config.yaml
encoder_arch: "conformer"
encoder_layer_scale_init: 1.0
text_encoder_width: 192
optimizer: "adamw"
beta2: 0.95
Rows from block 2 of the audio encoder of a small contrastive audio-text model, named by matrix and row number. Rows with one number within an expert belong to one neuron, the router's apart. Each number is 500 + 40 x the weight over its row's rms, rounded and kept within 0 to 999. All counts start at 0. Numbers have three digits each. After the name is the row's rms in percent of the matrix's.
Before each expert's rows are labels from the 100 clips, of 14848, where the router gives the expert most weight on average: "top examples" is what is common among them. Only what is clearly more common there than usual is listed. The data: babble in 24 made-up languages, each with its own sounds, syllables and stress or tones, from a formant synthesiser. In brackets: how many of the 100, against the usual share in percent.
# router: router (encoder.blocks.2.mlp.router.weight, 8x160), inputs 0-79
# up: expert up (encoder.blocks.2.mlp.up, 8x160x160), inputs 0-79
# down: expert down (encoder.blocks.2.mlp.down, 8x160x160, transposed), outputs 0-79

# expert 4
top examples: voice: child-like voice (85 vs 25.4); prosody: stress on first syllables (74 vs 24.6); /ɑ̃/ (47 vs 14.4); /ts/ (46 vs 16.7)
router.4 105:484476487460540536430457479509505534489476498474496501530462466502570472523524513530506500492450478575526473456438490487472469503489473495518502463421485466521443587534476455437481517529517513516437472537444425521490474509477561488469473515
up.0 093:538450549461492480521474454452518546524410504529470553596503465488591558511553503468432474517457414525586492434468503516471541426519428481487480573517500512475500519509533466497486540471521453525518363537482477468598468519447550520569535524
down.0 091:575490502559517559487481441479513502527477554478497498564556519516489527476481445481511472512469554528509580502494541553441421463482497536495477503521492459473511506493496484586496469451436486544495534459455518440527485520464589518491483408
up.1 089:494533531447514466476454511482549587481473478480485539457535499474533505529413572487444526486514481528496485485519507441530560513496452450480476507524506479494483537529544447468417435552536485445550545477560415518449474482511509482492585465
down.1 094:531502492525493485478537445537523436466510508496464437475470494469521533494470568455502511539491491518468540540474591501439467420447487532552536488550525533470491468436415526537499525495500476495523500502497433554499492467496547489568474511
up.2 106:557508466569516508476481524469551460486452545529472542497505545432481546454449500465477537471466502543474504495487468520491493404487530446551520536465539445440569510514485434495446486479503512431530527418509465462519512459543479523544509528
down.2 116:477454465543436457548468513496535575540466539462487502456505523469511465517524473511449448510553464476476517517514462496468531481484519461517423536422475475530575469572494522526486509477554433483485503511537538507446506426500493424482469492
up.3 098:495517554454474473510490537477514467462497522430483474463449475558502503576443532526505460519525492525436453481478481481451511514478477522534425497533509458522560477556495476549417539569560519513546486540494489577482492476483467506424451506
down.3 107:522539540472438492602478574480443496512487534544547505558458529496502494555460491497430488507489534483492482521509540509504510467465453454574544535533490509501501455485541477475514496526559546457525432556529439503542477436512509448537500539
up.4 109:471517502498527469469457532513462428461518523499508460431482499576482391520487499560562505502540502458417413514437506543453464552506495525485551464512531464552549502537436489524455559523534550515476475509495591576456480493466458610395459466
down.4 110:484557576468456488577534515515467530528510502543525517497454574454471498578526517514479498490487477499517505427500532528555503493537434434568488509490488535479509491567498492444515493494543477457574495517579490458499514467548505488577510545
up.5 101:548525505525515511495581492539478489512473394511491470556524521582488521516509535534517476534497476474505538536511593502588506539557455495523519483506450567531506473485540524576519533566516493521519423522494485479541491471482446531508499496
down.5 093:474478547469477494507537502456436489426443557515487555527559486564429485523433444472530472459471436498522527501456503528480469547462443542451509474531414501492518493487480516561464510537525601424478526530471551416516475543462560515502484510
up.6 106:495522443498455508497553494482554498496566501459558473432406481511546535555478547499469516475488540542492539490467473520407407557465499496479442523521521447498478451507429475490450514498523525522491494491503569583409540484512496556413479462
down.6 108:482500529407436509504558572555482494524520467537559514526456476533524521536508563503466514472517459562504552453442536512500473525457542489477588523577507476469465472474504468412469448485523623533557460455458543497482496417460555553571541498
up.7 101:516498477446454505459501527445544570458452536489526477502493520422478517526463513455504523495456487543505499428520503500501469473483478487453443572502526439505543538478481463443512487466555597454541513443504499519549474487542529514467487438
down.7 098:491471451485505472557472471505469526529460544450441539487510464548484395544507502519519479512553448469458490516527498510447473547526548529464488557483529422430594425600484526473542513465473543504453456539494599527499475529455522428485497519
up.8 096:506525510486567472501481459471527520440542438442458464470450437471604501520515578451521410495510577557455481470580493511453514461520521480416503518514469449490491493401460535498477489535466544441491546528561423539536475530552513539421536523
down.8 107:472496449499477535462438468574492439542528504469535448475491409542559539499469479478529519528486555556495521534510569498513454545480558591484548495458552446460464467434537491496492486515464496615488494481469494505496435490458523472484476520
up.9 105:549480466473436547468512503419505530486495580443480566514438501474446499488479487510482474486458441513474480446465469529476505467504517547474402529471509431489554516548444404480470514464535545502482490444470536515519486509514480478463502477
down.9 107:496496494540450463544498503462444539543489550477509482533451529494471431541549539543483465536557484483521499520547486554530525562577487481582459554423487505495530463556552539518532536455471427465455463558546523517487470459506523437490474480
up.10 097:468456547546475461507526454526431460527453522470499485530450511531575458515507541563488521531525464550537451537516490556501556599563465513435524493479531510524547460534477590454515537487426456534471367552463446543511485457526486525504502504
down.10 103:545501528486537553435561510522523469470506529532553548487465592492483541469465463534515487487477519497549521450468495505511446521470486495510558523598483491544421523454509441471449514475480568528483504480408502512516484504486511562517451418
up.11 095:461537457503526423615548501410475498504499470581527537547532530517458462515507524459470503499509447515509589485425505518448502442430558490474503517455526541471474519386472536477462478492469525463512538508567490482523530487498497474538551484
down.11 089:485495445488470539504441456552589512460471486539500523459560452482576482447512450392532467497510515532525527557592456564472572470488504524455496469443538464556511497473491524544539483492484473521495544444535427458509539518524537546512535543
up.12 087:502513548446448466564496550457482471460516491459439529481510489482475503557497550536455524477478459526495502475475555524529498532520480524482461482530466501509492509541438531487517515556530558434570465566585451522463503443540370504441497512
down.12 085:516495528456470485475495524517443528480460544541495486543497548469514437593502567446499482537530482473543552461570536533550488469455476497501544566533512502488471468466483452458458525449572545482520449486511477488567507466469587485510489473
up.13 101:541508520504473558529438444575511442520537496497459430572481502550487560602506497514445472473488534486498500521515536482556527522591458535547487479459429515491475508541497532557520493507516478546537400581516487462586464463461487505544512538
down.13 101:532536555510537509548544475456459516510498516545512460545563509510448510486453482485524480469455453446523527491526493488525434474460474494461539484545440536506447506479523460518505490447505608492503495502489524470544532592464503532498502423
up.14 104:525539485488475444573515459507427555479489489501482551454522445535507441486483460565490416493559485421431500529509512488503552561517514484443520496491511475484564459546515514560524494450516542521519474502585511553445507513465506532421501561
down.14 090:484505502427446492496467614522489454537487472516514500515502524527542532565458577485464588440541469517564490481497427506495481571539446534498526557516533466441515426510525567421466532505464502512468434538507541545511545498545446463541522480
up.15 098:490479466559487450468469558458521418564513507537487442503529548469437500481433467482442573449522490514473503502535543524520478448515528491509533481479536500456451474446456496515492490511495520421493539480544425525518550507525415516498506508
down.15 094:515486474414442455514501508549458513462526483523533452386541489465522467516518463503520450510516495475442531506552407478513523463541452513443507438507468430542499494494432531509522533498607501498469497486466468497422552463486500522503495523
up.16 102:508542518463466504541481484514414533485441458512490499573523547511446518574502512480532461491524432476517545467551591476608469496523533505545549539488473521477520490571497512562479472508570577487543396504502460519601475485500510524488472514
down.16 112:497527560516530479534501501474436487473450507544475495582551481482457483526481510437548471501486461432500499530542512511539500534485482516493554464528440515461522496427468540527521467503487610469529510580525528439608511584475502498515514514
up.17 099:413464501489426443538532453460508504485564457495502453474460463555490485491488505481529441480495565526426478555481478474447453533533563535530480437512478441479550453447459546562488518577522536522442518579480569532474471460435539558413422575
down.17 089:386478541455446515557507563549411474509535533495501471544498481532485512541482472499526493463450515495501472489543447546569516538505494517518544470483395542467491490508553485464497444523495574492503510508502503501475494487462412512500517529
up.18 098:417503509587439485512542512461474536547498517470468502569467463521509487503468523492473555486493501473530561515504559548521430543568479530518466480524518541472531442530547501498523515498507509497557444526523487484580458559506543432573518439
down.18 079:492452489491471460502501505483454524464475485439469500434470564555522485546517586514512513486571497509488494508558485488403510583536512473465485535513522362472564521529439509514465513481504536484429520503499528542438522481482442530451469528

# expert 6
top examples: voice: deep voice (91 vs 24.8); white noise (47 vs 12.2); /ø/ (27 vs 10.3)
router.6 113:518519514535453495533539555494530466477489463508492548464543545458470545404418495515506497443495474566399512501485481445483550481460494502541447454564467467470554516478494486514497469517531529496541584434465495445450523468517456486552494512
up.0 107:406505439486497553529435512452559539512601553503435477521465473443484546495511493467443494437513632580578468504505550492449546479504522517560512441500452496467384492518531439496461544465491368508415469482539442536507462477545533433464435450
down.0 101:521527489534465390476571529476452447479560507510439528527497566473487430466453505501511554483444561479505492445459488530451465492426413487545533551551446507515509449538507452528524586505455487485465512513443461497569521582578464446497479483
up.1 099:503457479522501462589525549444488500577435482574522491520548532558486503447481431532403502454498481465522468459491505514557502529514541545471521559548454534494493492461566456531521502510474481520576509482511614479506445579489440472458446503
down.1 099:473525519443570542515507490512503390462541419496513462551464485513559521518554462470496466525461539567522574458553527505541503489521497579487558457496478537516392499419517438480489508456470493583481479466516428515520486476465545599484524485
up.2 132:481472481438553522498488452490431456500530446491427470556457482553498452591559559550496453575455480476565515514512528575513480512497537485465545544519454532523462459549499515522502522471462465503443456562528516571476453527471500499508526498
down.2 061:407480533502442461539547538518453491494519514485501482542532515559518481457447436548510577564525499496530539476434485513496495506404464539516542487532520522468531470476521522603469480510475582493501558514454563486539495511495484451540482556
up.3 100:539523448447582484561509474514491541466530481510505480467552466450400492466555489546546483507552523368456504539513488453530501503507559422452494508483502510521512576493441473496528476492515501391546547481483538518450489505497505516442539438
down.3 124:451456456477551553496481450449496546508460512492488525535530469539444531467517446585542478569498444491545535467502467536489429526537466538438502535474493473464518492577502498518515483446443545515486460518474609499499467567458493476498450441
up.4 106:518579519492506507505525563467506522517524443556507579470549465443464529514495496580471515520494476477464507534507478482589556567486487409455453521495512560571570508499461534490577526472536443390578505469502576503465525535482453464566505418
down.4 117:475489440502547582517451452453524490499499510487509480497492442517488545477515465540519548512474522518502489516495534500479441526533489571425572477532491438451472527477553483481486460462414564552473480529521557478504486582482468520497510446
up.5 096:572478417496548525627497476469500505488509462525466557420520486531495494471503483525526432472499473483425524526458497500480506516483542557548483484520484468450627507522487501549488459465455511532478540470495538474422468514472442505515471379
down.5 098:485478489484516551485475484517527486432447571490437520629457435519560537524498491473497468530437548574591559484514492557492432472482453505534538524529523488470473470487524472533530483455460535574494436505460497416590442452473611540533501498
up.6 095:492558509541422533506483534551548500580473526487507496515467505487477446497493541476479530552560494432461445588473538479486516447505530482594459520499511494494518431488490520506526460507508495478458412536558466540492539443534465458531552483
down.6 088:450508472543473498582438492483509541543466505548491468548492472521440498473497474512453473421572530481508425530485556486416463512491515494512504494507540472480518488521473498518500512555486558518461454568495580485498478528454439433500478532
up.7 091:545510501488515436421503486546456432430517485454483473571568542511498522471464505423498487494498507490528525465470473484499495475454463526454532489527496486474441563444424500507501520559535464519539596491504411534567524534475512514510494587
down.7 111:551484474440596537483497458515475555514446442524512434429506541436473493566587510551471418526535443438507499514511479454531465466553469455520461566455501530530497590510466518476475507514543416435467529525491462512427526494483541465487511467
up.8 109:432483509514548490505508496484544498485525514485458502498499564499425494480476538450557549473589492488495552532496536523478453523486597450559457533524508492486417534463478595475442475515449502437483500481592520508551477493438528523504567484
down.8 108:455556444518466474555469510496474540607492467560533430579490524512432462531508442513493501499521540373494445519527492503493445499517505467513514468567539553551550477482541470501498521497496477462475455536484487507566548569532442464549490474
up.9 115:459468518483537500529463432467426466494469439512519425496441476492487508525564532510479519506495485483523513505548553557498464524575525508476569522488502512504490453500521531504528546469456487555511494583558510589468508496448463513480519425
down.9 076:456509536514446437486501529558387470539512493517590515540455529531511465495507497570457467432510493533488500475433465507481461496430602476530474478491499536530519567563524413512463545542485567525511477494442551461495597492507428516555505510
up.10 118:472550560435557473575485501509477531488481474495479490497535412556576456519590529460478451562445496453497528497480521519543523502490459498482469480487500507561556511486509537487547493519547435497535467567482464513506494563458476585534489497
down.10 089:442489515518470444526545443525412491561522404511578513500530471532524444505502511495489584470510438461494485519543510541470533512511544556538563458519515510496492473466555506488519465521409543520490517475504533488566551521545461501493527529
up.11 114:461509512480479532454458492516511490504396496459510447506461502497562489482534493535456429559498478532479460565491565459527504456532499500580498451590486529537537476572497488556546465494472487546445427595497504494498514419557465549515553530
down.11 109:536501459510443582512469478581556478493511531501500475452459479478489573492462568434451493476537531516440449520459535419454508472467557485494432504468523445483536432517498527461494429564480513479513478503499499538451527432505443492510525601
up.12 101:418444600472491489468493497504492548532522565455499454484509538520436509494507496522508481502573465500478581514463520514505508575489536499500450499540413491486477518427499575522467470538522597490490478472435468517465475479524486522427429485
down.12 088:555550532409447506447507496559459419507495479520573437508435513483586452566520549512495513479496549497465490503592472507530497520560524523526459435567574502547465467525501520522477605533502459547490463482494421527500513478417557509508482424
up.13 095:547503543471447444442511478504494471412528494459484502538506542517438537480474482458508545453459514493506521429507504451506477468480460496518475473519444463478466526490427492512487519576532471466506536509513333544521526495548527474457511618
down.13 118:527481476450541493495475497513489564540517458494477464470538520456430429556560449549490385488503473442500460500502468457521459500531495444498430516459466490551495555531446552552466572548549428411443516540496485539474504529483481445480461499
up.14 093:508532496552515528529520540480472528518524499455517553522452525494382446546489479579399514495510460493462494517524526503540474619476483442477438569499531587521606502537506495482499487519474555448538522499510609502485505514517413502536441440
down.14 095:475452532490481520478538445450487433441538492471485475501528479574525570475517486549570490497451522554500524506536501494513502509543471581439523490563466493461433506429523484557516510482490522601477480461499498482515504547429510554528465436
up.15 096:460534530539504462593486566427456501552502479463499520462492511518472439560466511554430533498486482482474510476514493496537395566515466515475456522497532516498487484507487460469509520507468546495497478549518569481504425509546440484468458497
down.15 095:435508580487453398467522491513461428415480497491474486566490484611549501480500484504516544508542525543478547475551558480535592549464508582456505451531475515530482509412495534526438526519522500571553494457495457525546462501453503520477467534
up.16 099:504567500462352471512529556467507494506481490511472531517527512442475503495461525517465510499439492517529514506418525508525507487463494473560473497478490498482555434638489528495497495497501481406531474510490467497490529490509520445514555534
down.16 108:456460425567483475557420508438523525527575493517415524487530431519467512479539414541489472497515510468486432496482469499478514585505525532463542539466518501471521495526550479543507494474515488513505486528508622500476444561487413476509478473
up.17 115:509458496545504564462507406531546587457481434440493470513460471465574482471533515511617480549461534544473504552513524474505477478548480483531561506509486484530541451498526510528501447469415529551419494531507508509439511479470525525525525495
down.17 105:547573547532484432517550549468501471440519535464435513469483526478537451420431543453517539505469490546443489571471505516505579505488548493521448415522523489533471496432498510444547515506523477460526579479588441525483505493558492540505566534
up.18 112:491452488473426517515481471515478492484521513529513496525440503513505497519527534547525466491538509485519526539482586575514492524552600468519524542445468535488509417568474465544525527440511494482509355524515478547473454473447511495448504439
down.18 087:483563541492524402458538476523455434495499494528467493439534553481506439464459527509512548487514502499476526501503527471475514498506498487463527464525566480479510551424457530519455543576550536532502544499522399470489562539570471554485450448

# expert 1
top examples: white noise (51 vs 12.2); pink noise (45 vs 13.2)
router.1 092:549582550486507503437558487499564481572504521551584522435495550552547494519500487468511580561474515542603448454516444498533517505513550560438525537497559476567484488477486472446467520446494453566509497439510480489524509544494535483505534512
up.0 097:460462455502493507484505491512528478507504471428468477583514568496510538509541525503551485492505484499514563502516603531502501481515547486477484558487491547503488529502514459512456492496547499459568525475524435517447504450473511529417461441
down.0 102:461476475538544512513482469573512511486561532479577456510515422429430497472582474438513463497481505478481540553499544460475483396508545457550480453442478504526508557521473504563473473457518492443503550474514435422494538453504514526530545571
up.1 095:553490463517531470538530495503479474449502510498491439520549545422461507527521590551392417432535426482417499551511527514495530503460576433454495516528503481467502505476405496512475479505503577424538572488469483504484529526519434528514439438
down.1 088:475506466457526520569437569547453542494519537447500541497457471481441468495570448463458519493495492456541495536532468437493496516544583463550547525431462497528507548520466456463503485469496538480482505544523533529479540461487529502510494524
up.2 112:439417507518561456509476454494525504427500512450499446592498482496441524503555474482503432477527425475434559471545516528505536506558494444541491464512461543463535495537464527573502509512540529423521505522465467532533491493488460485461414517
down.2 083:584571490515459531493494544473532438557480441556569469493548525515530460537494502512443584496456471503449447486557447537480428465453413504480544547509521430501447486526482470459483475446490526474521474514513507504508618508514505493523590458
up.3 090:493498417501434500525575490461550558492564500523439477511525474401485541480511446493482494471515501518509503475502585422552505469545495491493531554487523521527505509554527443498520493468554529435543537480428435513536546429444518519453415495
down.3 099:434555479469521493516463481550505587412553536420469498486478422477452567446518483445555477456483537473407509536527494436493579460540515469492510422474447551531465513430474492486509515512515541436474541507517424567436455467527494510435482534
up.4 098:471480398520481520527525500506499511541541424493447495559489454510484539504483550565538538468511505476505539532479539493550475463577469478462504455432477529459483453485548449507486538494533554459518469469565475578490520401524436497452492401
down.4 116:459436486494478481535507471463523543502536543486535469513512499424430520458544460440574488446482503484462558523591521457493536497547497418549505429486430540499475528511508508557467490488514490432509590502492405492500504488506483568452456552
up.5 102:471531404503471480509539498454485469454640476488472435465539550470478490520498487476449558403511561508460513438480498487424412530490532461530528545545467489520467466489461435525518525509478436461548557481468413540466504452531507509496469475
down.5 105:448573515488531486544523575472504512457531501486517549470536462504444525467481499419529572457500537502478510516522449474456545471477496477543583441527461467518479529531453455489525509516453570445460590537451475562532573448525493519452523431
up.6 095:493448497535507444510480541515525510507493588490512503472520521435477464512489503463489501479531518530513524532609497486534456512567545418535483494493439501429470494500498490500547510492502559501473582505419455490548429506526561428515417568
down.6 111:432500484487480474457534509475475507451553523411506475522472497496548519432516508470540528522398513519549576490490570522479508451440447509545458522473478519473460485452527463488480518500473524500481519385469472502539439484515588520441492473
up.7 090:524501515501449525427567461513559453532448473461516532453510543571573476464487538476540540548487511558564426464452469537488535503483485571510472560492563487536469429462500464456423504504495458583482509430553558533471504499551512503473594480
down.7 102:495454490497527549532454447436466477527437520570450534496494504484540445555565569560543457536522437497473449553494503581462460560510469482509437525500471448431566453498488553534511473499549523539512470558553513575475513491457471440514470484
up.8 105:487491433511507491517448462516490483489575476489500418504493481442477487511569526546468525520490511503529569529481538562498490414528589478542538497510416505470498515499513513616455454524444425502456442519477422478451455476494492563516481441
down.8 079:518500505470538489495557557550471614560505502449469479476531478520518534467457478435495503380480543491454442510492570466468466509494511501525491521492513490534450543492536422440543447526495492496497493439516533484515551544517542541406518484
up.9 103:535477518603515434528517467461508484536538510498484504483470491476500568518490505471549550510553540519549567469491562590513428472526490498470440487489500513437484502417517468577449434474531498529470506460510477474518405501486554480494453468
down.9 096:494491501482498498505534533529483595524530399442530449548481514522487514525510537469448564483542519485496588518460660510503445498444552491506512559499539509439441499465512473488509445501501512457613452486466494468473505487449542538525483507
up.10 114:483444464543531479485523442484473553438513503434451440505520476519475515487532522574515513518526511480566572526508536535478440506485529451538473540518472485464472535425489586584518484555473528441446527526476453496505416520493555438466402509
down.10 086:519533571504532537489506501542488523501419477567570504489532576465453495553560523485525460505517373452527496481516545431553587484543477456426513478503535527549495533468438523487496422498541493491588534539543525450494569493403527547524549496
up.11 090:462500464549457535502431453491512436538560508500515483518511428456445492493563458561509530565528543481597503519526504518510477443595495515481544479557454576439499517462489567542560511488487377511431400562536490522491447475515502488473457491
down.11 078:556529478469470518490487542532510489477552480559492528443553488489512574440433489450414543449431536542501486471527484495485519476498492544423540477500493525561479537531525434429524494465491506507559541419455556433531574560526487557430443465
up.12 084:474506458498472524486498506481520462582439443457457523521481491541523533588530507498526486546431448494561549445455586549573482567484496552521475529465516558479528436542470438475507515493573531525559450520527511517518496496477512491493447493
down.12 095:422465485469533531501534418510494556516569526523486466472562474474528516493605554479508493491494442521470585541532488511501464506552504454453458522416454482470491494496524545573553438486563519480554551498534479522493533536465504477481527469
up.13 100:445462440448541466493530504574461562493549541497516459501441435532482460566554527577491496518555470486489482506458497519540460597516489482461520533524536499508486545511469503495544495472574536467473481525554470572415507496502421541401439460
down.13 102:545538507510493535501599552526516501519509508535551521517472587415459556559466530474423532430423486517484497493517506485544455454499487483542479527621456507459430506485541490513483440496500469465588501492494453433506600488466522460538558492
up.14 115:490517527534509497481485424455501442528484495486494476518461430462518487549524535501527568583531536518512541486585508516516444497590464519464551517496464484419514500556510586522548502494534486479467512618577467515495477494501437480471487494
down.14 090:526471475457473508478449466487480494520508471539460614440500468598523487521529503551471504460467508555498412562471438469505489596531511605539520508467491515486540518535535532451512523484510498556548479512447621508463570557474516469548449428
up.15 103:581558533519489492499541484475501512461458564532506508592469509461451493467449473513449519476476477408397472510529531491545499486449485481504507492570548506522570474467515446476511489414526547430584543482493468533558475473496499520508533423
down.15 118:460527469487537503545499522581517523455478511464525529512483417475478542524558470408498478506549462436506529545554538411541600479572491458482518466497459524481553492450482472506541528482552519483520523484491426608534564416540465540475469549
up.16 091:496508480551501473517559426472469475526509485434494445471490506515419493479551560564521518456480486440466508540518507545516482447563487476442480523468503526521551485570538482489572574493535536454496445493506575493464486515537404545491501504
down.16 082:498481557508506429492497503505460464499526530559571493564557480457447502478458423526466459506453536488473478477549507486506456457509541485452553416518511562495443548517514488537531525508469421515553528495481465424557525473523522444515464479
up.17 104:487488479570458447461545543543533540510609476474466470476542504467419513472454481472481483400503591454481535497552521517513442468460475473582500513469420495408461444537515495568501522524483479427506485541532425479566484627477469449480470531
down.17 108:530483538498492527518566475498541521467485451487556533468556497541502504489464547473517564435414444513525536479443459514493506494447449477497476467485459483509460556528467483499506450491516502477539570461487478424484568475439520487537548478
up.18 092:490493472427491545553554491498498509555506492460478501491435495496457558520542517559547545507509452461473517435460546542523470471496475513394449472428506549495539500520523473474539457480581534423480521466519523529515493474531452488398467404
down.18 090:479418454515498532527508454518505496483558593496463449524486508459475548502509498492465496503501472466436511514535540514520496467495491492544417485530497482455509480507581520551463466542571461450590525458518438460447454457494425483496493541

# expert 0
top examples: voice: child-like voice (99 vs 25.4); reverberation (64 vs 34.7); /a/ (35 vs 11.9); /e/ (35 vs 14.7)
router.0 093:445544516420603509470458503552450494483539482467492434542556479549536543506525460460479495509526501466511522501551505443553501461538503529541508458506492548485457566488528564512538521587455466508522528566477473460587503543495561473518500514
up.0 104:434527510441497473495476508547492478495522487498459490531526507465459520547543510468515523451540506508510554480536581489546514500503503467499513522416470574483486459508482503472480514527550504462579518463554431555438487510501500539494518481
down.0 111:442445517557488473435498551516484457506464540526448500551481524523534462550500488504488501560554521441539524540524537527478535558553511498517449475543517543455545406457530523524481502523505489550517450517528463454552500509543436474531475531
up.1 103:555487531533459456428535483462516526572469546500490517508478549421494481489511519591505528501561449483448502532494530520480495475544481506478389580507523515458518487555520539509496512424550493436486463457493582547480483441489507486495515480
down.1 082:474532506470540419500473558521497461559530462501453432493481457541565430590511493574473499472532519519462394461545418514489481608582508559465482486520540508518446526488505502413577524541464506577485459502541538507479514509522438523536506422
up.2 117:495496535489431464540533498444507470535517479531489501508412550486556432515502552537522530539508460531481501446474495609447469528464475495479471597516558426506519450527432418487424504407559557515476436449554512531515490456525439550468490444
down.2 086:539489510503542487489513512571426468426518500453529543530557470475481478469544460498506430560530484416542496563543520487519496463487523484485527528474482597460599498504435461528528524519604551542556475588478487495541394496508490492554464537
up.3 108:516504555451588466529468484471434486440507439466495434494561509554503479453570474501482441492531493430457548536511472479477541555478559538509479453579452518554497528465527556574558458515444560511467545552458589517566430597526481533472469426
down.3 110:463481459596414468528502520469519504555500479515451471512505526507431454487480504531479547437434475488491429477461498458477471531494487455497463498465495513498499533537482494523469564555517429451516539439524532469501540540524412426474490611
up.4 092:493480539489558478510486477497412444453491428499508433499524498590516492502537474566483467486508494456456520482534509504537534588460547562498475472567488518503493508471480552555538471521470606494486538545447576511565422588511485582459482448
down.4 096:509434513543469445524519533461525495510474498461441544508516535491452430479504517518497514458454439497538487485478436420486524556536444468510472543464445532538513547555462467532506544529545406425496539464481522492498558517535401495486476566
up.5 102:539478432508418500532472510489533505564511472512492549462487514472500550567521510530496505428599486532494467537535526559514446479523578499560489542519549505409505410563504456518455528455495536505536454464509557544409453445482507519484457456
down.5 098:522511511450570550478441427552483460463461449468543491465589409526582485541505494468527400528498416480431433514553479467534479507542501548433535459427463500485585506464446501497547534525519517505512534524541465463470505571452507557502506536
up.6 092:526497413499533460536494500470464524529483456531524508588492477453487452498510491511526513468561478437559453468529445502421407439504533496529472528492521515488487460522514487536467477479492461499410471542505554483631510525498539504467488476
down.6 100:523532478516504468588471470420483568543447536499490421471512520498448433448466539463512546443506461489465446498453464532442492426482499479519460465480525410517498524506462565460439485523441494505458529543597505489462514502511481520515567521
up.7 103:505548519469585514498526494455550555441491447500486450503464515449556476456517588432499517521506489487498464492502489508457514472484467469508474458507520478594475522453508491421481477485493521485511541492555441505496527529497530543516630522
down.7 116:468420493547475536440533470533582482480502515467511537464475515522541543436526485474625514554503558571525529486501534507494567516498479531475485465473501454443457466505512451531531479471503510590489473413464494530455507459514534516461490574
up.8 110:584517528476585471471542522471569525437465453579438520436563542470544477385553545508555493510540474457470527556508473525518545494474492495535451500538542490549537489475468537503508463518485489449486527470515446502457490557490487542477572473
down.8 114:436347507555503484503536465462492510445468455496471496487502476514494478518575491453554466523548499494494544573540508475489592520547535506515494489451514468469487503490536586588490479530463441527511531533496501473482503496483456456493499594
up.9 107:503532473462547436624494544486376535512481498546468503570534469459453475534486514489479475476503507399562448531499481490473440483511488481517462501488498486564442531483471503496493530506488485490433493558489524505617444548477495449453489508
down.9 116:518535443499446499564479487444508516523486555550538459450524568468485404482448519481522489444532479501428419445528478552423486488502527501487484483435528393500546500502411493506436503542472547497437531500581490546422573528536480538465563539
up.10 097:445452488470428559462503464525456496515512516508492564516464454515578528602542504512477466556532536555566504562552505530519558518599544511539504508467502490445545481517532525490481529484492440553508422545530558463474511423445552469521479566
down.10 103:512464434512522460518532544504461477584460551521509490545451537502457513528444537525509510543501484492516517522465523548556454499540454528469501572530505503438498487506524455539496489437479526478516469516431531452569500485455510456514476407
up.11 095:435471481443507497468523494565467467493450517453440482544526541550485497539519559458521505513498444529521545431476541494522469513528483445486546496500479517503494469541420481531481508589594520481583522533447486520521532444457460565488396553
down.11 095:495516530542517405520513518461424432488449494573488560559522531494483417529501576505492482508565494485547558429491490554475515524460460505498467549508486515464539437478453531521459482483533589491430477545475518472530447472533497509470463500
up.12 097:487526419470554459591485499549426536443497410448479433546557452567479459497526556456485469489447457475507540490483537458533467461503500515494546481521445581533519497526469564570559484584544464519532531553461479489614486545504503528518448478
down.12 100:464433477612446449546526528483515509505454579536519561560504540475415476495479484519486487481466541471527502454476517465500457526489449477488482533489478476481501435487474458540425489520516529461453501441508549466508506506537505480487496620
up.13 110:515468467504473419476544545495490534488482544532451559537496525484467478476464486509573449482558480485534572473464566567421480498427518484477488585463557544478487473431483448506449518480561516438473472495456479534498476431464491511458413474
down.13 089:500559471511460506479486527563502472479462521455475467468513444542521503509462502502438522548510467536486393564506442414464539586550510552476492492464530517477549500520510511454576500516519521512497479515508544567443479500523456442525456501
up.14 091:576539522557548428425504520466543554474476451533509479467524539466585510404468501499546531473490465512439506395492473542489492446477453508499507454492556452497535496435483466490413498465517509444473515432502521506488563523576513508518552508
down.14 099:444441509470582511513529443430458499427528497455443486459463440545526476527590551492532495518557491520419546552522527492534564491525526552495487452487504483469475521469502567498592481458448501539503523540517497550486475480449502540450471466
up.15 093:537536540541495514529513468485539475528479467527531461422490528523528415504442492586550537428516511539441556478497443492461447550492506538477445496470492421459524518468448529513468519518470535510425514525489495510439497519577491545473439474
down.15 075:497475507507501465508443531474467420477511471440418458493504533497551499458512505484449484434421509552503532494514529469501593546554460514454450548469501559513405554478546461544511514492522394545536500474549487535524477514478454485513476525
up.16 112:474557535546529507541471410481495481505517398492507436434461468551587474554501487476474549468510535614443477551546447486478486515515554582493556452490474455479482501446492557520476472508406539583439528539516546486444443551484563518513491526
down.16 121:484497480513437504544483549469506467516493465493479503517439501586507532502502482512500525467476528561517459456522490494487523576503464527490533487509524509485460466547603415514455537462438504578504467497499569547514505511458419492459487509
up.17 092:539546570467611524523492425445551566425548424473494449464484481540510486491510551487460471477506546474437517570500453498488497552465505502505457448512507499559527522483471566488521492534405469526524493472550511488458454567533497503492589474
down.17 102:441445527564411493477472544497560522487495495496455512483450525524541527537497476481567552469494535547572497514508520437540519534509438468515470515483534459483473466573563462526467507498498395543491489423541506525485505456512460429523508631
up.18 093:457444470447538466544485480510443527475493508475514563506491459530454520527564547560544440536456453455538526499463472525519493543453417454476466468433514512544487522566409489462457507498513523449547513502493583525465477500503488493466488501
down.18 098:550515539558432466421529523541538434493549546499430501470506554466489486469445520511528470516431490528509517505494492494508484500535434453479506528551480527483521497520458519533589529491556441436508501468481444530504563483590527462500466513